config = dict(
    arch='dit',
    model='image diffusion model',
    dataset='single printed letters, digits and signs in grey, bent and noisy',
    train_examples=197500,
    image_size=32,
    horizontal_flip=False,
    conditioning='none',
    objective='v',
    cond_dim=128,
    norm='layernorm',
    activation='gelu',
    mlp_ratio=6,
    head_dim=32,
    fused_qkv=True,
    qk_norm=False,
    dropout=0.05,
    inner_norm=False,
    patch_size=[4, 4],
    layers=8,
    width=320,
    positions='learned',
    optimizer='adamw',
    lr=0.0013,
    beta1=0.9,
    beta2=0.95,
    eps=1e-10,
    ema_decay=0.99,
    steps=20100,
    batch_size=256,
    epochs=26.1,
    lr_schedule='linear',
    final_lr_fraction=0,
    warmup_steps=4020,
    weight_decay=0.2,
)
Rows from block 5, named by matrix and row number. Rows with one number belong to one neuron. Each number is 128 + 24 x the weight over its row's rms, rounded and kept within 0 to 255. All counts start at 0. Numbers have three digits each. After the name is the row's rms in percent of the matrix's.
# fc1: MLP up (model.blocks.5.mlp.fc1.weight, 1920x320), inputs 160-319
# fc2: MLP down (model.blocks.5.mlp.fc2.weight, 320x1920, transposed), outputs 160-319
fc1.1647 100:119118129133086145153093165137146166119110145109150159106128131120154124142190141131108097117139090121098083124119129116130128133119128131111112111077115103158164179102138121123131112182115123126099127115151187163129143130109122170148110153117117133097122094174114105131104168138134128069139136088125155117127139138117161168098157130137142191164123169144104120101152166140135130111136118168134134131140168134166146112162156101088132103147173104131108141165117128150133187125069125
fc1.1648 102:114069156102104088155164146148145164103156129104122107128126091110150156154103137131066118122127130155099120091122127168081126133108092104062116126109145121115124108157108144112131115125115128104135051142122112108129101108103171144150065162143168125144147125097169123145163160124120149148171130150136104130193136154117118139160123084117114140125119121159082145111154130145122098161151137123137165071142114107138108083149130119126142139131112146104140138120128100130103141093115116
fc1.1649 104:119142125155129116137118103154145175155142086145126128089129132135138120159122174072161150113164117134136139143146126125125156137134148115154081127104127102129158134161106123119113111137147113144114128134146139135114073150161092110174121124135112129127132101143141138098138112136075110079104141087135117180125171125120086136113177154191119185171116168121147141120155138148116119147143101145109100074126148077122108127128143144137103150140129087162114140092130135128108125099111099
fc1.1650 115:115114094127055138112101108108127152134141145140178096122084121113123153129155164114141132088102164123130072135092169130153125130150157164158120127122143116152128147201161161144104097166143128149127089136157131155095143133153154123159124109126112092119111135138134164100137130191135110124142116110153142143109143130143130132101163141148137161160111171147107128097121173168134121133120146115125130124164105140158128136105105098149168120106116144045126107133128160129115122148102097
fc1.1651 108:127154144094150147145121151120142119141154110163163141117148168185117133127131169128133123117147131165099105155139127132143135134121116121099122108127116093184154113155126121150151116121175106150101153117070099182085133152128160095129122106135124147107126110094118136115065108113096117154101125098147086129129135103163123151137146154129160147118167140129144125140190155145134150118113141112133143113131154112106121093111137111133111131110082164189119159145134131130077126121098123
fc1.1652 086:147112125144107101106157096123140117151231128157126127133137095127175087164127139118145127149111075081154106153138138143134157108147135112175142152114134129130177133121108127116126118132138134112130127170127104159087113114174143154149120139141091155086151139143108137145118125099132152135078129115126114093141123102182099146081125120149135180083141108124123126127138148123094120105155157090126120108123141135128148186152162165162111173149131103121122138113134128110117113151171106
fc1.1653 097:168092145171126104115130176081069161132110145142120129162060149119120133146166154125117111154150171161145149130119135129094133092129119079101104130143146126110135121119065136154143161126123097131116132092122136138162137152125141133143173118162139156114121136142135118092140147106138133142193116119085118169164124121105092128175124129140130118079144125126078138106109146135099111126094142120115162164121119112129152130143113117122107135123116112120140136140115110120101135117143122
fc1.1654 092:159119146133113177142109149133134156116145108102132119167143141143172142133140133145064114097139142133143061132117119127140096074127110157133136139139148112129120105093150123103111179132127104150177139153122126163145120111125123129131149152121055121127110106195145131141124148119129118159095122130094149102123128153145103158099159112130124080109110106165145108123153153145161144127131137086135143103174117130152085130149153095167106177118097135093113128146108128141108108114085127
fc1.1655 106:125089122119138103173077135188138091153097141128145116142161153125123142166137127101102113123164147125117157128118151129141106159096156097150104073121112114176114107128097110071119148154134103133118135135098135120114119099084134181136100127166082113126144126165123091111114103151088131157115106139155157092113130102139163145090148112130120134106127141114115074182171137122107125118113133110125113168127141109139160113133099131125132130123094135131109110122120104093094164090156128
fc1.1656 106:152091151101114116096091132118138145136129133169114130136149112116096149164145141101128111122151167111119079111118121129127140141127133156102094097074117132141191145125105106136126099117164143118112120150094183143068118151119135122150143128151117135141126128128123160131131101102111129103119111135145112171143121154145149145162127151115145150116120113131112118087111134128060123124074144105140111141130144118137138144136149165114125143132149167164094167138099117092102135100109085
fc1.1657 100:198166148139137158158152084149100125138150116109157142120114093149144129126089131139093141111130134107149136173124114157095137173138111137115113138103144110109116149124154155121158124133129113123154115144106091104146134106146189161116119145126123144120145146126137099123093116121126176091096114117111133112110193127130122159083158146152134146115142110151113137108139140130089133172093166073145137143125133122142073169137093112153145125196144123113157153101121107116089137094088084
fc1.1658 096:157110142150114097158122140134192162138127116092132102120131122091119133151120143103104100097170176159144176113139123148103127111055146167121097145145165122142157077141121114116119167095124144101147085162107088128136114129126112106143106156122117125133130117155141161116156091116115152124168105126107128102155161129108088140183125104120146138149119113109104125118167150115160158134122183126160146127125149111156127091152108093135150136107099134116102141098097111136134131128103133
fc1.1659 121:111124162140110098154107124101146166124130164152131090108134078152139136153146143111110144145153129128128105133177102147123172085089123135168105113103107117088142154127104096125151127148131129167147161132147143154109149143108149151138119204112137148168149080132195170142091119101121112144115055120124147147134157157138110148105146111141175158157125141126125132128128126132125121179106127112139119115082145065138121104133132117111140108163154116073106152150132115136137121126109128
fc1.1660 109:145145148132110135097127073166116109165077172106113124095089108106140141147085155137095129150114147111155120095102164126152116141105140153143124111145124113165154136127124165170068171115066085113143151124115122138101106135093161124170198114156142156119108114075134140103137121117104114124141113130101105163114104116133109113171133142143118078148115136092096135138132118137141160143102116103110118114131120145137123194142119090114118159104174121099119148088115130113110106134142102
fc1.1661 096:151144133177128098136119108149112149093118141154122124151148093116147135147148130121076126131128135130114127127103169130078124142129147106113090123151133121103112115147130103140127136157111124142145110136108190126104115123111137117138079131115133123113140136126126127093151129117136142107157123173137125172149146123144108160148131112126144094124089126171143117088115151151170063128123117117121134114117150133150080125154120127093178133192154154108180133150129096111127137117102137
fc1.1662 098:141101142108112146126108164115143124135090163125127145147170181093108147135118148123143100169127132118135141166130163131113128100121145165074124149108129133129149145138143121100117123125102140134158130161131175111058116090138141127144079151162111120131118144147138122118194149135105120128110110088143099095154110123099155136129138123142153117124157133119072149153139147144102106127157165141167121155115141129173131075151119111163130130121118155126171154134108131119108159106110083
fc1.1663 087:166124142149122114129141141136133116153131151077162139158151114147141146153099150091105105132128182153113153114094142128111099118137172102106097091134134121084145097167126102111108102141123093142154155103145127128157102123155130083168172140129152120102092089148129076126095154135103068106087148130130141122132092093099159133144136120131109139138138171147129149132131137150168145115110153092130150138155116118130124133100113134101116155145141097133137155098160135120144150099141117
fc1.1664 106:124133150109131108124141108088140113120152144118139096174139128150141164132131123105111134103103124088137104107150126125161093128102133145115058128110157101115152090124109145166108131107105096113165142148129123176137065154126159072145127180122155108091099167133153112142169112130107107134129140130129110135133165121134087126134186093142111111135119128142118129124160159144115138113139120109124163120166116119136109117127123080114199140122154101136125143136116069157166104101133122
fc1.1665 102:130113118107143151114088169149139100123140113126134104136131120152101129128154138147124164051122136131121102122143150151148128085105111107121124141196122085155119141132099124123117115155141122111198122143097167127175141122116135105121093105100100124116135141130134104121109095136114132169164121133150114155166130117100124133133120102152124110100138107110113092130144165140145137133102182130167133163100119149112139134137149135073161106101137113119123133118149127130152143120131136
fc1.1666 105:147098133126148084165122112153127162099122151135157145136170125129160160160116165111117106147117172069132130123119133134166134092123133127104151119145123119163129100138125116108141131187109115116111121084108115157172130134086117153150147161118070143116122136176164107108122113104107154104121124119128125131127122113089141138145130127133133137133150117159103121104140122133112098125113131117095147109110127101157180155124095090181155105172135149095137145158103103117118153093159162
fc1.1667 103:160145121103100148082110104131144124136135126102143107099132143117114123183150152099101176097127134125113092128118156123106133182135159150126116112113115103161135132150150135095078109131092144147122109120130174133085118110114130158145149109150128086104098125165111138129149168155134184117155132076113118152107127126177123131146146130150144179105141182092118121170163155167080111143119164154109157150110115133166126117144150108201137105178117114110142160128087120133127141128155100
fc1.1668 092:174102134144127123093129125129142115179090174125118137160122131144129122161087142093134105161127094157147184160121178126087149091117175147100098120092121144153158132151131167170083124126104109140139149130126108142093107135131077096156129118187130140129115141130111159125127162131135089110119144128116139151128158129112161127147126150146154139140097156153103176116151127162138084146128115140143150164123141137150115133151113106181123128125128142129142140123095132081114120099131084
fc1.1669 085:104133084111110159148133114117150126156111149079157110115115114135154143089112148118149120125121102102149105109105142138126165125148135152113156114111172120098104175118117158129107144155157125134147129124095090171146142104109112130118155126094075102136117125061157098115121155166148084131089115101132136158131153137129116173081137089138123112125114164136126115108120127164143120122138106121148112083141124122120150163124086135167135146137099111100144135133130134126158145146091128
fc1.1670 112:131168157158130136120126179133149107161153098128132143137110084129099137122138133158122123142135177144099168129106143153143137118125099135119112121187117108129098128119125087168128137155124127118140118106095105184103105116164105154120101134120093143102152120134111118112110186103129107112139124123060111146150106089117135130109134162111133087113166126116111094106136135123099114135059097138139148150140142140141115113123166153137109166128135101118116125141110102098130154074133101
fc1.1671 101:096123134140136131155129078134129120143141161144143137150114140125160161154105163204081161166119125083142080110168107138111152136088112144119117127156127128151144106128104140125124122139155117102095114126128099182132115132149132121139083129124138144100145149133154124111144126118140119173134106114164127129158136149103149116162123153160143139130156147100131153119197132142177131141137118088122089084107119099129116123147079161108138184118124126134068125106106107126151150171175111
fc1.1672 095:203101171101103145155130140118175135106141126106144117134097170122123152096133132116160135146163094152138064151106133151127116092119123111119084146123137104160098124134082087144125112131146101114174107135104157144132139097137109075125104166093104119111113116123132098097141126095122106172159109147153091103138131137148132124148117086153162098102098118145130186153127131126150137142121109109155111109116116113136094126155119142132142144136100094079078129152112107134109088128143104
fc1.1673 110:125067128113102100102095161140123142117135154092111091146088140121118123124108137139105151154108097129126102104110135154185135126154061151166153140197164120144137156098082150154122117109082105124085092103140095095082084143128138179136132169114127137087118151123180118115158112138131089151099141139123113141109118143169083135103131107130148124159131147162112092108193147164146173097135068125137179112150125118133145136121144111134157147150119121100116087133144112122125123133149121
fc1.1674 100:122112117142104137117148112146129124160091179112117143139099108161150152142128149087108126152108116119092141113122155130120112172143176138122107143135121119131159122140111176158109109173110118100105143122142171167093138150149100167157087113175084119109119114105135092091123170154142179123136124094176099178142141110087135133127123106105134127147093167159109112103137136169125088119119101115087138090116103083146143114127143121160123129137163149076154132116094116127123144135180130
fc1.1675 098:150133114175133085072171127155094135123125127133157126144118086140152140147118135128102149110129113103144103120130129138135134109107154097158140118135119121129153103133125149085130170140129119113145108160101144105079125133092134156144131142123091128125134165139152123115134133134114167100112119146128134173092125109101069160103151133164153134117190132133137105065117134128116139115131198130071122177131127127139171131144191150112145098132131128128127137141120128137132147111126078
fc1.1676 106:127106101156141100205120077120096128125108111140122137124152109158145125119147142118154124106137115145098114122124149128116125172156156145127113135134197115131126177149141136120131130203126086133112149151122107126125130114123115113131075116097125100120125126060159120143129170179137131098128138075141081122103140119151123149113149140126097116070130106164139142150145135152143115134097147096108151082157117100116135155133091121134126087136132145102147129170142116119114195136072139
fc1.1677 086:163137127128121166099151139099100113149117126041112094125116105130146102145134135131115126097140155160147125129131166133098113121095102123090186150133107117151142176134076143118102121122080092157131127057118139131122120133112119151147121133129140119111127112113121145110142153148113101100129113123128146149127180129131144116123141088108139083120117140134081135139135130134142183141128109097091123096119120110144176150184162115104126117122139149147130100118153120109126119173106120
fc1.1678 102:114168083125113113156171173098169118145142123144106111138078131139138147148110148158110187132134099133076105139126134147100161179151133119144098143077124131167106151090118109125122109119143106083082119136115144104128109128165101147137102136152157107132136141112142136108118133165106100141098096092131096196116138154141129149126137087163145174124153130094108111076181135122155125156131143107129151070117129128138130047148144151129120123130153138141069132100078118088163181148126111
fc1.1679 090:121147134121123154103122113147122103175153121116126136137119130137137154103128141116105121133124108130107181174107145133131148102125109137134102154165116100162118125138165095125105089127153091126096146152134115149155103069145071142140115132160116163114127140103107136138128140112104145118156137160115110114148188148127148125132152148113133131107154151130079168117151141176137093148117072142112137151150124125132089132137122101126122138169097139110119103119068130093112079100072108
fc1.1680 097:127120135115144102094184116130118100147105144110126127115118078131200151118073129120151138112125139130149143110129134144096119138135168126146128127147137117134152082119146092116126142156176124107113147146140194096109115136118084108168119129148118134114103112124135139088118115123097179102086107131166150110113126102148121135125128094127136147122130152115147157151124156119119135138135185093111089095092128124122131149095134072113132115149149084115130155112128144090081092121175117
fc1.1681 105:115136128146118116144160108150135094159134105107111128120133102126144143177124138136107140127115122141173152151125161140104148071122152136137124092121122144110116122160149094100102172156121132128139128148100111202143114096073126174119104117152169169141151120182122111118131109106106182101144114085100128110135155183132145143095140099136174085104100136119123163144123124138119089165101136100141096096117158125140150141140143101162122176114111149155104116097122100085105133145117116
fc1.1682 109:158144159131144178144099097122133142111102089135136106138121127108121126108125116117159134077180121126123099090129112149099145127079105103134134094106122125150166158106154077138111166120118152077175067141096138160125128112124144087108145151137073133137116120156121163125148133113150122081097070110132164129163148125153101149151138116144146082097123122081123130116130146094088112148114173118161099126123154120139101128168130154096146115127157111193116159081134130138135121127077122
fc1.1683 105:131113132151115092136121097102114141169124129149108128129107131122158129143124148131140099161156162120054155111110160130141127148112145082133114120120134129137152189119121104119108125102109114152130129097108144132083106134090141112146157110181137106125117157110131112122179159129120129128064112063126129133151142116173175138158135118138149142128135142121136112187142137163178089110122123136138170150117141126159101106160140098112140144104142133130094132152102099087115129148153130
fc1.1684 102:132122144126141089113133161112178083161138094164159148125134122155163145139132163077125099100201089146137089150108143121075134150111131107112141116105125106134118097091130081084104099146137121144153157117073176096137142159106096152135146117127145135132117092126092127110097092113133107130113099141122142109177137150145093139106148152128129171110143129072125163128126143128159161078120139119132137177147139149138139139149135116102085122211098140182107151161076153122118139094126120
fc1.1685 094:130166126125116091122156106127120078128091125140153151149129070145168127143091125137105128097128181173085118094106135133091099142128152157146079101112119098130145129096140100145122093159145145109116108150108117146140149086117101150130111108125123169112099130124110096116073131108131139088141104168142162136128114118128125155132108128126148117122140118116103167105118137108162154128135097100145145128088129149153145144125168150133135197131171128090150110144075113065111138136112108
fc1.1686 097:133112143105102128133161131145098147140156089134188072192129125097133135133141114101082102158192074112080099130135124140114108129091118070079141110124091130122125136097119131130110104163084145119135068135082155118137139118112127127123153158136135149105075089149144169123180129136131180125142093146114155112152120116140127140123126157134142127129096156132147141128132173130128105113166121131129115123166130138185139100185114128170157114151153111149114118123082141103162126080117102
fc1.1687 110:138148171165124112153129080141156103183129062150172187147105160113141140152090148134119131131171134133124127140130127137115107138158188139134124114100094117127141112144114059097130142163136111114134117160106118137149093112108100129146135135150136148085132116149092112097117122090133158101135132146117107144139120153106125142115137116117150138126145111170128127129119173120132118134143115128113113101149147123119124116108150105132110152118160134172097135154113136104088142116124121
fc1.1688 101:113113145141154158184108166152186143120113109080121123117138130153125142138136133146123156128169137110109124097106127169149155113102152130151147131124185116127136156169121073090151146138140101102156135150117150155170102171121113115141082178110101098139114100110161114104147151140060142148128121080127155092147162102135116144101161118152128172149160134103133117125119133138130174158115210143136088097121164112134128078107129123071128146150114134134112137104117141162153142137110128
fc2.1647 079:147091123143128125161162139119183119120087146123142117132146122144128123165078089118090168145114101092145116158123132127052116103130112140160095135121090129151096137123119161140122091108094134114148113109131078134106109129142102150107091123097094126109123129178113149115102107156155115102091119111122102144144178134128130135173123118110134095124139127123135044122105144094137129149115134117139130155149118118140188122141114074087129078147102159101123109095153151128120121149126074
fc2.1648 099:180080132101127070159133150145067140131126110101138138116154115114132137155110152132076142149146099181119143141108120116132123140128088115150095144148154164152116137119170105128139137163105116126177116146127153137117139154129168078107109127116142112121133143118130150153110135145110123127154140107136114140166087165192157122138136206148128126127173121102127142159087113129161105073092146139133138108103110144116121080139049136124131092112091144114166127133154134146124127088141158
fc2.1649 089:142154139140107152104130135148128147125154144130110145149147111158111124138097157086183099087132108121118130170146125112106152120097143102148155161128120129147124112163114129175121099108111143136099132154138108138115139139116084120139071124178115136148122124186122126120118083119194106138119164123107102091120118167165153136135152137143151099134130138122122153156141141138154129092159143148134161121145148120100125124149128106074110096126113141205126130112137131146152134169119108
fc2.1650 135:136119133115122186110132149169116113143121139147161137139080120136107124132200102105122129189104120139121177150136141099151078135097123124111112089129148123119125121106094099100150146145100146182114152171134083119143139160116136121129137146139131128127145122126133170168112149156125162108136119170165077147147105094148109104110113087182098156110139132098105160139115125129147121135133147139170116115080111138103166124111114119105134130159117179192134122129117148138117136143112137
fc2.1651 115:114195159138144087110111187119132136125171128176115130140111102145099125110129159116090090077132089104115078140120091116131114121117175103145098099145115097122109162155106102147098164077154139161158133140130109102089133152161123173134119151119164137154128143137128100136117101136124128192158128132103104117155080106076126129086112130111156075120143146128158154110108124122188135100146112135123137085138134147076118151157099093133117111141096107157114123156088120147114118105110096
fc2.1652 080:141133148128113151070100103124111152104188138089111146117136141131138062158129139112143128141121165078145173124150134122121149146122140114151110191133126132130103101115110147137105156114129106114110148137135139112140127161128144125119092112160129143126122130157142105083161149079107138114144147130139125149127099098123136146138118100150157136147113126130103150102166138160103113108153129086157116169143136125082145078127151132134139169101143071101084115118120118101119166129155167
fc2.1653 097:161128096133112119089111142141097146133127120144100137144105116122115108183116081123154122105105134114108112092070128133118088150074136123153114133114101114121106122123158041194101149145079137132136116121129176119105126097132204104109127151127117115156119121090126136114117139138123126063164143157152145149140124149090131125134140133073123113117151147145151107139148128146165114111137176087097159126118148147132111120099132091054124074119118153147172128124104108140132121135152108
fc2.1654 076:125130130115143135107116153141118125124181133149123121137111165115138114099101138083058193123130126124103080119101122144115124147146110137117088132131113141185134158119102144115126077140163138141144121125119133110113137127096131137108139101140131149121120126216126153122106126104108140176120111091093122131128138109145122147156158181127137125129121134146154119160184137135145122131123090130070130130140098134115101134116154089118127167123101107150177132116194122159107175114152172
fc2.1655 102:135175122114124072144111161117127118126147119122124130139140138126120143098161144150120133110128136148121108170134153128169127113119139122138107085143121129111047106115135060131095110117128125130141137121114168111096120126117153103100137099134116129115141111088129159137142173147158176174150123185149123114119128091103183109121137138103137140111100132140085171113152129107168164076102123106135131062140120135140137177126142172151120102135122127124105127147159150164137118132135138
fc2.1656 110:128160117145149119075157168088123130116137122087132096124115113135154128160135117126107124105143119128126104160129139134102113168141156128188121094164124126183107145130155126132131140165118086128153112139139108179067136107161138137110154129148129132114107141140127123124131129134141115098129139059113144097095108162157155098130102065121105172111139129116083140179139122089158130134106075118121111179151128131126136139120120136089138130141147152115136118121132105121059146124104136
fc2.1657 115:135141094167135129093123094116116122144077117127127143131162137148104111104152124130187133116138157156121112174121099136101143170102144110144114107117100105150117133091105128211138158170109153130165125065122117154117120133160066116105139115167114133114098134100138139126100141111052109080150094114096152187123123098118144096121126126117129154123181113128151098163117135119107126180106129113113125168126143124083146153095147162138107078150154142140131134148107131120131172132173089
fc2.1658 077:105140161162128119099102120154125126121126129166115131123157120114108143187172113159082210127134138160136153134125119134127123099167146123165109117128144122147106145115085173143128098154123121160179135153161134120127109112137087138095147111149185141149147123167131140111135158131130147139143124110143158143134140144170162122158133116174123112125088147140101131173135150136096142136115086136134084151116118133137111123150170173175137133154115128120172132148179142104127130101161109
fc2.1659 146:120158131157120147160091125129082144122138115141141128124162112141145129117143092107073143104120140119122119115083100095144092132195133138124154119118121144117168120144106147051150144125105132139121090128126139127149129119099137133125120127112104128169131156142144175079142114097130086135162085109146066130128139133107095152128096129113126137091163132150121089144145115133101149139181140119120121119191109133137127122152111170095124149092151132165114134105106133121119143105105144
fc2.1660 129:077169141125141127150176158104057117141102114136122130131166142137122131122141125137066126129136119129129122111143130153096150128125102107178129122163157100105153115137140133093147122176117142110178074071126100122090121158103083128135182119083136137128115128133124165151115165126164139136175122115160138155115127165129084111180124145143116137131146114125168149100119137150148172144101139110125097084115128123166084126115136174141114128148086179122164121107111127149137140170114156
fc2.1661 085:133107118065144127115144150137093128129168146120144146146184153142136167155118143144137083115145143111113167113130120121118123118148144134100097126173120107165095120166112170122130092087116143121187129122122133155129130139142121128128132136151146159146136129143133175157131104074101161089121135132122121138097174114164157133107144161121148124142147120117160150144175121143109161121104111113095138125106129123100099104124160081130119110141125165120115134112150164117158110156098144
fc2.1662 085:131121154172106088143128163120081129122059134136106125137137110135158138141116152156195125130104089204138161080128124119129131151117113129123123133149132122211110116116121124080141167168098146159165092158112099140110140170150116148121108111140176131137126132133118134102127113128149125136161103101140127074100096111121140137112113152153134126146131145119132127093131137130152138096108139080048154093105153106120121114144152120091133135140128146112106112142119144128126083137131147
fc2.1663 081:093110108076123139131143145130147133134101110172109138120139127129134134186150156166129204115134046134140124115117131168143141113107128140194093142103108155103130154115107144120095093114131085131090099116130121117100139092121139076141103117089055114128131126136134150110120140130109098139152136127171129141137132146149128133150123141152106090088112115131117153118110126147085099160129128160163083134132128128117094108130141141080131163141161109130139129155128133127120164153175104
fc2.1664 094:117146119141128191157137144170109125131131119082120122145115139130147100173118138132128121127135096146138130088119127138150146175100132121123121154140127114122131118138151146168146150116130140101127135104114150124156114118166129125172116132124112126130155141145108134131144130092167142122156120137170168100131139177150120158117094161156082083057097136120161102072083128143126085145087104108147094082104157125138147140128170109140153143183179072143099129104174129118114128193119098
fc2.1665 106:111066134157126056127128120114155121140147129100128152121122144114115147155136079118141119117121136097130187129136115105107121160149113142135048116075150100175160169158139174129121143107094120128146150117122120133130115138151141104075125123152134121123122119102123130143122133131118096092153144131104124179118110154081149131126111165094114117080115145134111112128132140148097100122101093082130116129107119114099120135128124091148150145143092163123159120179119129116154125095102126
fc2.1666 085:072134153132139153148181138091113151116153117163114121141137132146138126148157151124160129096130137104156112138093141124074124132155100128142121117138107138208109102145127104113135125197107129123158140176133170072108132113096070166128119139096151133145120117189132139111123165119135156109135168145161144149120148157143145132122140126102092096128137118131137107127111145149120136114169137085085147113121129145127101107123114144113120143080111096145100129115117133127102148137146116
fc2.1667 111:144149143110129150128133120140162148139141126137142147145112135155123143110101121138114129118151056136120144166134138138089155146114150151112145153136117117119144118117129178121153053174118146124142147109121151104118131127197068140158145123097123127134125132101137128160123141129152108066164123107121136113141120091108128130133172107129136100089132129132118164113126135119131193140115123160114108162143116127145125129123096138054118127090113170125185129110123119132085114113160154
fc2.1668 098:137132102173138143113183134166116136100082125120135126138139098115117138133049152148148186157131144144114156153120128132075122142116142135177130116147125125134150120140109131159127169138124121111069115139148158140124135132106046123126130095153147131136112137090139125099114115177103100081131106145130142124114156173132104121170125100157147159159117140113049184143157147097122147132099120124156093169127126133110130148119136148160144132169108161141087121151166120140140151116120086
fc2.1669 088:171102123151125145148148168102120133126124131142123132143103100108039125107146105109136139130107116089116156170138140157161143134132160143121117178165114128090136117112115140112127083142123143116120103095126117141122119113140104150125172135111116140142124131098126121138136148111121102133166123137115114122110134133123101121088130094106140091153148122117067090067145118120074108201150135099093138137130130136105123106143161085125122089174148097115111120141114159132151112077099132
fc2.1670 130:118116127088121154102088090160094113131117146155129130125117141126142101124161123140143064156145135092129110090096131122109101131179134134133095125118108124094117119146154137113113124124115134150141098088125131123141119135106127112143144137125129130139114118131128164122131067120081150099109119129174103145124112114118106150188162053094111131122166149108198133085112144146126116129119150094124148095138160131138123133126140155056123137120098130168156137156141141160113143152113102
fc2.1671 088:156135127135141136118139104124134133126119141106111110115143125134121115115105140132107093124146114117140140134133153136155154193142106137137136138102124134178130114140089091153123149158148137127180110115095167130101122137100114115111134138182090139127139123162130146127120073088143118180123126097136114105124045157161107120144121078140105177168089129111107082183078141107103109136140148109138141111147148126107077091126168145105136165123085116143191140117158145148070136154165125
fc2.1672 085:055138151123130101145114088102110156140171130147151099139127129128094125116146148135170133135135155167127109075136114134117130183162142142105102145148151150152138127128128160116126117113115129132102107130143157104106130178155098158150135136101094131116117136148126144130129144134109120125175099103090130183145124054107151114116140100122144114152207140130160176074139141143128123150125094137111106184102146122111107106144104165137122145138064136117147096125149141097111139151132162
fc2.1673 107:131137140113127170180106141146088134138151137147139106147150083128125124128092140123120128124136128121120083151129104121150146110119116132083106165098147148068086117101141165179156047174115105140143096120131120171120115115116072101141151144117101134140148145175125113129133147095133123103152116112106147124131202142112065104135097142146126094161121107127100135149128116128084122130088115112122126125118141133145117119121134138139137107141124117111135132115155129116165132157127127
fc2.1674 092:160177138126102133171111128123137133133116127140126135128130115131112150101152157162136148148114179109165125125131117126092144065122126123143095106163127147142111145151153089129153141166131151136126137130114147156122138124134109126126155131124144129144157126063107123123141139140155158116087115181209136065140142155136066140102124139122114136122140123133098191176141128119167160068130163156122135075116117123157157165135115097180133117127141171139066119073164136139133118121131111
fc2.1675 092:090114128113154134101150131136086135122105138111131110137130119128163150101107138156119146136124185184119121060142116134107152098143143117117154112142128150171140121152100131119104154097148101148141133199107120153121131161131160203112134126082178133140122136165134130131119090121151095159162159118173115145106134107106144111098117085111106153115184145109135134127105115118113093169106132102127149114132115138115189128120083154117119116120070120124166128166136121109138148144137099
fc2.1676 112:128094132189108138095108128112153126115116127101126134142109141131145117142113097093157108091123116172135139183111104160130083163122128116107128145168166130121175127171093129118136138100098138141086123133145123161126122161143100126126128127099116132124114115071119098135142087067108138153187136102119111123125132126145123150121124135114148113134158119148148145112125114146135150115073150092098132123104150133099149105131132161144136096150116150125091131142134139111196154119134131
fc2.1677 093:092123115115122113106182126144133132121103128216115136136148121145136129094149132117168101130148165180137146150124107150134098093180189123119096179115138123133140130109150188111160145133135122077163113132119062153141129110151099148121158120103109135143134134140138122128133115101112123103150123131082110209131134102123109159084112132129148113160140129110089125149156138137150119129125135146106138092153116123132121125131138105116139095163129148141118119118122148150141125111100118
fc2.1678 105:092112137128123087093117077095112129140111117177143142132098158130150107115071130110101100115138113119128134122126123130096116136150170099116124168092117124107164133111121147138131123133095119121158106146124145100145134125133152161109115110152149136126135118142143124096131132111136161107119122074099119125127088131112114146140133105117131127143101113110133147136152125114118116172130124106158143130137128132126212135108146143088125162150115108122154131104116132113105138052134123
fc2.1679 075:159123125169117121129116133118138153120208120088129135139114121119098114126102124156166135155122117132130150146153112127086134118105147130108109142154150143173146138150150105153150116146131124114084133128147150143173134103168107164123124100121135123127134107147111130115124120129068150086125133103131151123116140181105085102123123079165125157166117109100106143079143142118157094117174102145134141099087123134141111149149136152138155141146090151127095138129174126115139160122090125
fc2.1680 089:123173133110121159098132090142151141135075141163127123126142111097123138139113113097133134148125156056148155137111137117116108114129103111133131100081116150106078110132122130129138174147125112143111156120159179100134109126108121075120148135087148121124155144091133144145135076129096160096144129112140135154118164113124132115141152111152112135114144131156148197108129138106137173157161138155141098169132110119145128110137119130113122107084119124132033114110096105152064133113132098
fc2.1681 103:147140069149128126101117117105144125126140109108127129137128189133121081123096144098145136123125137081111115154113121119100123131118088148119149109145142108137178162135124183164172110164122155118136122097118138147136156121098087106127104116129109126138117150156132119116140108094149151122144122075092123180143107111130101132133136161148114087126065119136099109141122133157113111123136108138165156086139116124143096095115198119116129205081126105103105130158145127061113174101118122
fc2.1682 097:138158128122136138133159141103115142124127117090113126139102121125113111123153130135110112136138173134148092129131102130133136161113169138137060110138124111141085148120099100177137148207132136130163135138120100138130137134136128121093113113120191118139122144132111130154129144104097149105130131127181143113122169119152150126161123116128088110122129117089096163171077135072152152120067092129160123181134149114140144143116134088094142109108130150188139124140163132115146110167138091
fc2.1683 106:158120123070138089156150160144089133126104128154134114105096140117106104134140135145080086124144121082164148146129119124119121120138120132121144088137127145041115131138130115115106113140137127111095126114123141190153140153133131117120144126104109128134135147082118127139140149158144133141149115173120124085137150114115107131164118137125162134104084109126129153140097130131166200113139158095135138105125109111135181163126122183120137075133084145129165113131080138157124107083101140
fc2.1684 090:133144112131135189116102149138091128138099119159123134110148162126110130090113180143107135129114119108134098115120141120127093075129150114175155149158156117108138118148131138107120135136103130123111154122130151138093120134065105182154167115129103127120139120098118124118149066119126128103199128126108145141120138120107152110134128105159152142157164119167095090113136134168101122191123118117100119190140124133138147135132168125106111161141132117100134131124155126120127107173130107
fc2.1685 089:162134119094106139096186173154111122133103150191088135120122152128117100125118116147148119156114101125105167140091147129111118124137150141154190118123109142095110109131111104060129120189101117101127114131113148137079110107128154123120174135113142130157134132113129148143135144142089135116137114144163112103132142119116163152096118089135131130126125142123122117110103121143140116164147158103124131073150143157147129120115145111127118126115137142120134118138121142163131131104116131
fc2.1686 094:137106069149124136135146172161125129119152127137143120142152094156145124123142169101137126096121156118131139088108128144155121118142147128125134140137153104154136167148126095136132116122139145088127116130123149126118116128085137151151103133133146124073154105129124154119128133189103132092114133110102097155147135107128115111152109154123185084158151127121132108129142121151162144084145148126076120072122122131122136127139076118143141168094153125107126139149170122115143156149090124
fc2.1687 100:079083129134119129151116100106117142144146123142102115140112117130108124119085093153119086111109123118136106089133112131152137126132155143134080100102105090108126102135091199127144112102099120138115135086122111127187141104114089125161102118093095136145163131144127124123130129120156111166147142102118118126105173161120127130080103171155126155125103135142132135116127116122071072165126100145129169155149170125136088131122128141123134165118146134135121112157108129124129154121139090
fc2.1688 109:115143100095101144163107118151049149116090129157130127116080132130173117122112137144154133128134122155110126124105134134126164145150103149142134154104154128090083089142160170072136070162095041128086105108124090129131100127097124069137146133125140135152128115109118150145122150130120146139079133140145119110109121125124150137137089118106117067115100131153155121123114120130119112121082173078114093097128109135134088119135088126111120121122152117127152143134110144121121135118099165